A small contrastive audio-text model, trained from scratch.
Data: trained on telephone keypad tones over noise or synthetic speech, 39062 training examples, 77.3 epochs.
Rows from block 8 of the audio encoder of a small contrastive audio-text model, named by matrix and row number. Rows with one number belong to one neuron. Each number is 500 + 25 x the weight over its row's rms, rounded and kept within 0 to 999. All counts start at 0. Numbers have three digits each. After the name is the row's rms in percent of the matrix's.
After each neuron's rows are labels from the 100 clips, of 14848, where the neuron reaches its largest size: "strongest on" is what is common among them. Only what is clearly more common there than usual is listed. The data: telephone keypad tones over noise or synthetic speech.
# gate: MLP gate (encoder.blocks.8.mlp.gate.weight, 640x160), inputs 0-159
# fc1: MLP up (encoder.blocks.8.mlp.fc1.weight, 640x160), inputs 0-159
# fc2: MLP down (encoder.blocks.8.mlp.fc2.weight, 160x640, transposed), outputs 0-159

gate.430 070:508495507537519545527504482481516487501537510533514504477496503476461512493512504531511591544509492449485489486509546488530521478518531490497520482501505496506491492518494489471511535516487526542489462491546526504526543497487484495489505480499499435516497501591556489509506494531516515508521524541524509501509481498506506516508500502476481500497503527528479527519557551542506517481482522520554510515460482495479493497509485507488562491527523493499456523479517509510504528528469536
fc1.430 068:497499539463502527494507480506497494510522464499503521496475516479536526507475526540468494498483518458520494526513497486506400481485505528486526490479541574543515499499498492491499484498497541519486558492464519559538494488449474518487526477520511506514472486526505508505520489509509496504500497482451454485495491468483474487458512522490530514495460467548464507553464502553489464491487518487496488475459487497468479473467483495488513512502485506529531487515496501501490527481474459
fc2.430 062:510508496507498487506517516492473511495460471480531468514424519477515522488519497505493552475469475453486512499492505515506491497522456492533484451520511528527521522479511501550486508522491481539455501504511508486512546495508536449552492504491490479500520497500422442530487496524507487481484471503522506512513518511519534508526502520524461551491497527516549528501494476508482522534521480511536500498509552514463503465491519512477510489539488537495515511480500483508570523508515549
strongest on: key "2"; first key: 2; last key: 2; number of keys: 1

gate.72 059:526423488493497471541509516511516472519500496499515491508512466462479498489522483487510539518555449479470500519473511527490483521481508495490483488484513476506473525495519536518493507485490470503497472462508505499523576521473500516490423530490493486480513494494455526483409498534504507515490524532527515536488522506528522505543501521489504519483512454462507502536508530532506502465489502537553533480493507501480489523513472524481536489527515489507474534484540502518531517504535509
fc1.72 060:517578515481501482475505498510490503488518527493512514486467504473512471498490515501512461518443468529472480506505472483484478449535522489517510533500508531466529519508516493482529521427496534518439457488533514537468498463511503514519545495477485521531531498478490537548536513434499454498523492467492502480499515500501521515453493493507490449503458486491492461485525477490526492524512456509486484504531471516455519472512476503505499524472474525501529497490474513479498465496480477
fc2.72 053:464501501478516515484513541466506497479486551551494445488466497510503527507500522452496471499527493531463509525481506531487526495506544493516495475483508498489525487509525479430518477476486460486533482488529534498545492515490510474523468513477458494456490534484496441455537487488507484498493502490529529476490508496469497530490499511535504508541484471481502568501502494482477539494521552497542515479505494504563530496500500468497507496488510501486482495501565457481506510497537541
strongest on: key "0"; speech; first key: 0

gate.482 065:510556461488517583455508490524480496501484503520478548487504514509486501499511497487502513489524480505509479503432542478500503486514492491486533507544511559486504494508563525521519543525510558520523470499494482483541523532517479498536508541495509497478548512525508486477458523552500500508499499528494559518522490485508524510512493498505518486521503511532449465463478486527529522498503509528521466520527485488532465520468478536488488478497480554492517513508506493531471471505511506
fc1.482 069:526545460461493564445499509497501498473525496491490521440492498534503488495504532487520534495508474552501476518490492486522473461499477520521539501531482545516522510470523519492508536473495529476513459522507445511470556481478507515526511515470475475507498522460500478518484505509498503445503506543475445515534487503524490502522485532524514486502515520480475457512537502493520471524517476514509490496494433505465485554465465485512483460487508521520520496488489480501516490521542486
fc2.482 060:496506502508475529506501576492484520502497477526496562498440476537481490506490493486482469542508531485538501490492539506513515507504460525527501487519492525522475518478494502565476498500519513496481496487518502476507440472520502478434472534467501522529452495489516521481508516470509489573459540525486550509479517539513516489494491512486479519521572492503494525509512466499493517498510525526489506518501487499490505523475472491484496483501509523533513569449499520457519500508494503
strongest on: key "7"; first key: B; first key: A

gate.66 057:539496551458467468482532519491493508504468508517515489484520507481542475516527524479517529516493490453540528512469495512519502507550506505477486514487531470457500495504516515532513491455537517466560508491451487480517508551494485493488554516519488494433513483475475520531470453511504520518510494502483533488511521496528518495481494549523527501473496500488539501479410499467508506544509480521519477520560524514505517495494496493488515464507477518512507522517489541534491488517504494
fc1.66 061:542524533522501476525477488489475467505497491476471529500511497523507480513494528518495512512513493503505502522494510499510460540466519496513494527455454531550485480534476542512535453485496526498494541493517492499498523494448491470455502471536498541502487450489533513533525490463475516460507480507475538525494524463489500522519492506524483528533513470495481526542468532544495524490483505529507472518474561535458465516506463491499494485513527460481540528483524549494518525491521456
fc2.66 051:508536518520502510510480480471495476470487524488506553540533525489520481483489473509469521542515500455504500473506536497495503515498514482488497508466511489503510470476514520464541513508477454485529480462526479503475505534516471514464451485490480468527509452482594516480454508510466491505515515527521504475471498530499527484519493481469468494503459460475507455487499506535519502522500538485486494472497460461543513525486480510500503501470531475493507499483501522536466457462441471
strongest on: key "2"; reverberation; last key: 2; first key: B

gate.527 060:431522482495471522486514523501543537528523482488489459502467469511541500517497519521513526512528479474527489515566540521517483467498511509505524500523461517491475531540489472479516469490524431501452509497481495535520547516494520479468486503519477514502505506471487500495492493526470521482543505513519440512494521536533515526507486506499530497491488516471485515533462494500515515496495515545465487527476528509520477482500492456495541514515511538541503516483478504531482501523513419
fc1.527 065:397578521504490487500450496450496492526493541481483507524502535520478478486502527497532484514519504518528510530499529529527522512482482518449517498484473507467538508505467506468504400486485493495446470522496509517508512510516531492511474488544514497495527521549515466480504485518492508482510498511487511506528486475503525477483523510508500507463488504494535529490493499482494518487488473519520472501498546495514504513516525461503471450497500498480506509478469495495485561471509471
fc2.527 058:499525494454502498459508530479489505543513460520514487498493524518458513464488502527473525501535508469498486523531486459533460475494487561563499482502484504545483518521513429484498489483458510495493479495491489478496501425514477501514529520508499517491514478496518505506544495470494497522509481472523499490492532561473458528509511516506516484503487476500494544522499491505501511446491474525503512511461475457503468485484520507500499501504488491527482499505534507506525558533488591
strongest on: key "7"; first key: 7

gate.445 058:483500493515535530521501453532505474527513535467508477546514484495474504472461536494488507511496493482508453505530485500480443499508491464532501480496543510490499493513487519536534484517533497496508517495544531476456508466520494497498531519440525518487497491453428541517543499478489506489513455484526542526526514480456516495511502482522502517503503536508482520501480538586524458547497468509478509503465530481511507496499536521496531512527501514529499508498468523485518513509485535
fc1.445 067:588517521476508527452504537510497498462520508487481465522538513509478499515470492501493516464503541505494509508516495514483494468504481503493476492485501508471524544518503473457507516523460471498496480500506512517435572513545508485485493525494492475500496499447502492544520451438513499494499488499493448512469499495501505502472514502500533495465528528486454457515510488477502472521498479493494479494506423487539518494537457504503517504501477514508545470519506539532471499473519503
fc2.445 052:569524534511537467489445465535497481544534543509506515470541500499499463497551490516524533497484499527497477500469486512518464469476486466442487534475491494498530530481495481450517525534490528476502466499529513497517449515465503533515530499462525481518512473496550523464477515542497497543495503480464494487508483484508491459482491472489527487531481508477529493500472501543516538489474498520491496485507480499499499499516507487493556499462528491490459504513537493505520544512516527
strongest on: key "2"; key "3"; first key: 2; first key: 3

gate.296 252:466492561512475489481500547493513577483502462457455475485481509518506493496510474483508478498517509481502471512526507507500528503476510543509591525509517514495486489537504492524483508496511506507509485522484484516500476444514483503487568493497497521497494508496530500509534486476500515551489489501531493484514500498496495512486485516496486491497513462527497513479470510487500439424465493510449513545496465484509464508529494527496467547515496527544492511448461495497528470531503524
fc1.296 239:486463516486486494413506549515495524515535507532459512430478499502510497496504471492482484485489492506475503472488496470475507534489493507494575535480514480526465533506531498492493505481518526479497523466490489498526495507520504478483554526492496526485532530473472482449504522534487486552480477528544530511513519514523514499504507494525493497509492504503514546495480514497497482477425447510471508518505501467497458469508473538489479512503474521494492521484506521510549450520470469
fc2.296 236:522500490513516488553496452500512416469499514498540494551548494527496511493496527509502521506501510520499513499502495516512510465510509469498429481508441491496534471475501524485505490483487473498468459481515504524485487551476525509509451486519502478516491497489471499486463484484507515450505511493487524503505504502455494492491500505476495518481495520506485467513507485523496542553559534514524500467463523524479544505466514463541540458454513471475510503520546490493470527471482467
strongest on: reverberation; first key: *; first key: 7

gate.537 056:503507505535471466476476492487492490512548490474493516546495485466525485489504487513525522527488447471545510507500486534536583502505484531481495495505512539490482456528522546476546532550517537499453468497504517479525537528490534479515524521467528526468507536500489483570488486508496574485487541511496462491481503497539510496518474524505524509529462505448501488497508531502514490531499471504531478500507537509513500485529506487485464479503485491521493520504486470511502497495531476
fc1.537 060:612512504518489466536527467493531508510477455487520506510496510503549510503485487464511515503489501474483496499512507490524528495511493520514494466496466519514474457528507507506503542486517531492454468510498495461481550475526491518518531485483458554503486458521524524497506504477491525451508523524503509441522497506502504482508469484481468519522505506533500497516528416495479525514497496486454457500511486473480505496490513478511449531478482475538479498528480491520476505511466518
fc2.537 054:530493504522504478511483493487483492519549495519529561504499498523510512477473489480502531507495440519481525496443476503509494482487477495454483491461498547496499528501484515501491532489507518512500506518488480498478536465488510518540511500488542462505457508506501547516512499494534452545524492510463420495513511550505525522518507490452492483497437539525478513511484484506469438533489504469522544507501509554466514525492524486513507491503529490468544515510482491510511471496515456
strongest on: key "0"; first key: 0; last key: B

gate.532 054:493482522506522447496570513486512491507471518488473497498547498488509500525514496541506510528528503475511466503533467513458472482502476494496510484515485499500524512493513487473489486455454500493504500482528550511444461524533498538487526497558497509565509485524472486518500524496514487513482487519505578464485491503504499493478499507504507494505499486537502475500524509501495518430543523519487508530518466540484484442506486468495526536492487497519461521489516538494519476485524574
fc1.532 049:502522506493496526504522485476496490491472519465508463529494452459489520522529514490498504484540515464514529524484488516479503494499469502509505477504483490476441488501501500504525498511503538461393580512500534512453520509543495489482550462489506514492474476495519536483499494502500526487488497503456483461499482489527520511478471522519524489499522539512525486490526527508517494467499495483500512481484436488501513531544528519494504515503548514488494509541478498477502481476446436
fc2.532 046:435537517455509454465502509488482499533528445492517500503503530545470516458469500484464498534509534446526491493454532513527540538467485504506488541525555521497506498514486502488482482526485498490515504540552492517547498514524507499482498528516478507487503520500539489516503525549526513525482473504465500456457536475534489488466495465459479503517470489500510487500487477490488531505479514505544522482467514467527485495468502495453490511524491509446476493510518486523508537477498491
strongest on: key "2"; key "*"; first key: *; first key: 0

gate.87 061:488509494500522507552478470501509532491522555507504554526492516484480492522517478490495565498519452458529484493497473479529494499499508528491501535491445481495465487532465501518501494500483492482551519500530547501504454491546487506539492485478461479498484484465460528516516546520516504506496501491503493499536511505494505544521513522510497522500518494492529545494474534528528483516502470532477523510564528470416530548462510507504483538498497487514484517499510485536507497498466534
fc1.87 066:531521506482502536431477522469444507478491499478514474517511512531534522528522514460513472484465514502511493566466467460505498494516497498497492529525481531507496491558513488523513533530493504504458494529483485508512500515488506487490475505542500509539503520522537530495531450533500493450501508519482503501476507497519494502512491476500492488496589542494551520552468506497506493492456519495550492499472482439512526472500500507500461484483497510485562489478516470508478496511497481
fc2.87 056:610494499492482466506460481478476502518496531498513492479460495514523474474518509545512541514491488512528446509485510530484493498460517475464506519474513507481532510495528514502508438480472493520516474496481487498537502525504483501481484510521519472473491536460531517487486484487507494496538554494492510463493469471475506457484478484489519510488493518457518509540488472508522567525504546548511501475521492504479478514496520470477526492503484494512472512496508528539455448496535482
strongest on: key "0"; white noise; first key: 0; first key: 8

gate.629 077:490497516515481479518488493499529530531504553475510510512515505528484502507460500505461484479546514469494478515515487487484545477506479480506500515479539469497485529522463504467498457471531489521575478501560542496478463503538502532491483508474510483519494502517495514521529499490494498468495517522497520525503472521522485513484482496499519482540547507497454499490536522528503534508551552516531514506474444515440492563467517494488492527499498513506436498514524521487498484515510561
fc1.629 074:465571465512492549464521506505523472533479496488510471547509486487435508494477488527482516495474532473481494504528509499520533489490455488504494452514488540475486522568503455523531467528497513489524502520476535510480452511483528508504495524422467495453524502508472516533496519539530467472505486503498505514484485489547510499477513481496520478504499480449520519509483524482532500507510485503475506529492459515483484509530468493487446512502516501467526506498475520518473524511530515
fc2.629 074:476499521496513497490506488524506492448518494510455491493521535517480444479501496509539520516493458452532497484494519479534478466511510490460489497508475503518519483484466515421460498493508482493501498476508468514504582515502489489508500509472491492534500502459519492445494530481491480484475496482494475461512516488507505508497529465491480513516472496514523449490484487570503529509509521513496499479533486539520531536469485499478503478529514515506493586481490515519533548494490440
strongest on: reverberation

gate.327 064:482496504474515465467481511538525502482563516519490535464529482491484502499523492487513504522498499508501499471514552487519550495514542482521506490532456496484517487501520535505491509426511487511513435512496501498473491515544523518472519525501480510514499502403535509489504515543496556502511533534507526513524511490483505499504510515500479480494554490501495504511526517495538533549548482525489479481504452505505510490457526523485499501521521491487517514503510558504533555506493532
fc1.327 061:477451521505524484517550511526519478516519501513522470549526500502514485510509522481498533499479459487491484509463474474502470500512516485459464497533462534535539492522531524498538453471511473512503524451463510504527503537481465475519499517500497528508475460449491529543539507463504476474498533485469471454494514461498495529493497504484483473488494505539509496495433524535517476469503525492540535493483500530575498480496505501485511520524476517492531492470488485513482476506519535
fc2.327 050:478516473492487522492507478494514474490500408492482488502479536536511529519456490465497479491506510491502533545485480506501452521490498467512500504490526517514518513494533485522534515502516540483529472518478498540493522503534504499504548515503484464483514511424517514566525480481497521492508470516511446501531516526518538533493509509556496507496491516524497514491497529536490478487498539500480504487539535516494497496570500521472465553497498497508557560500476493497494487494471477
strongest on: reverberation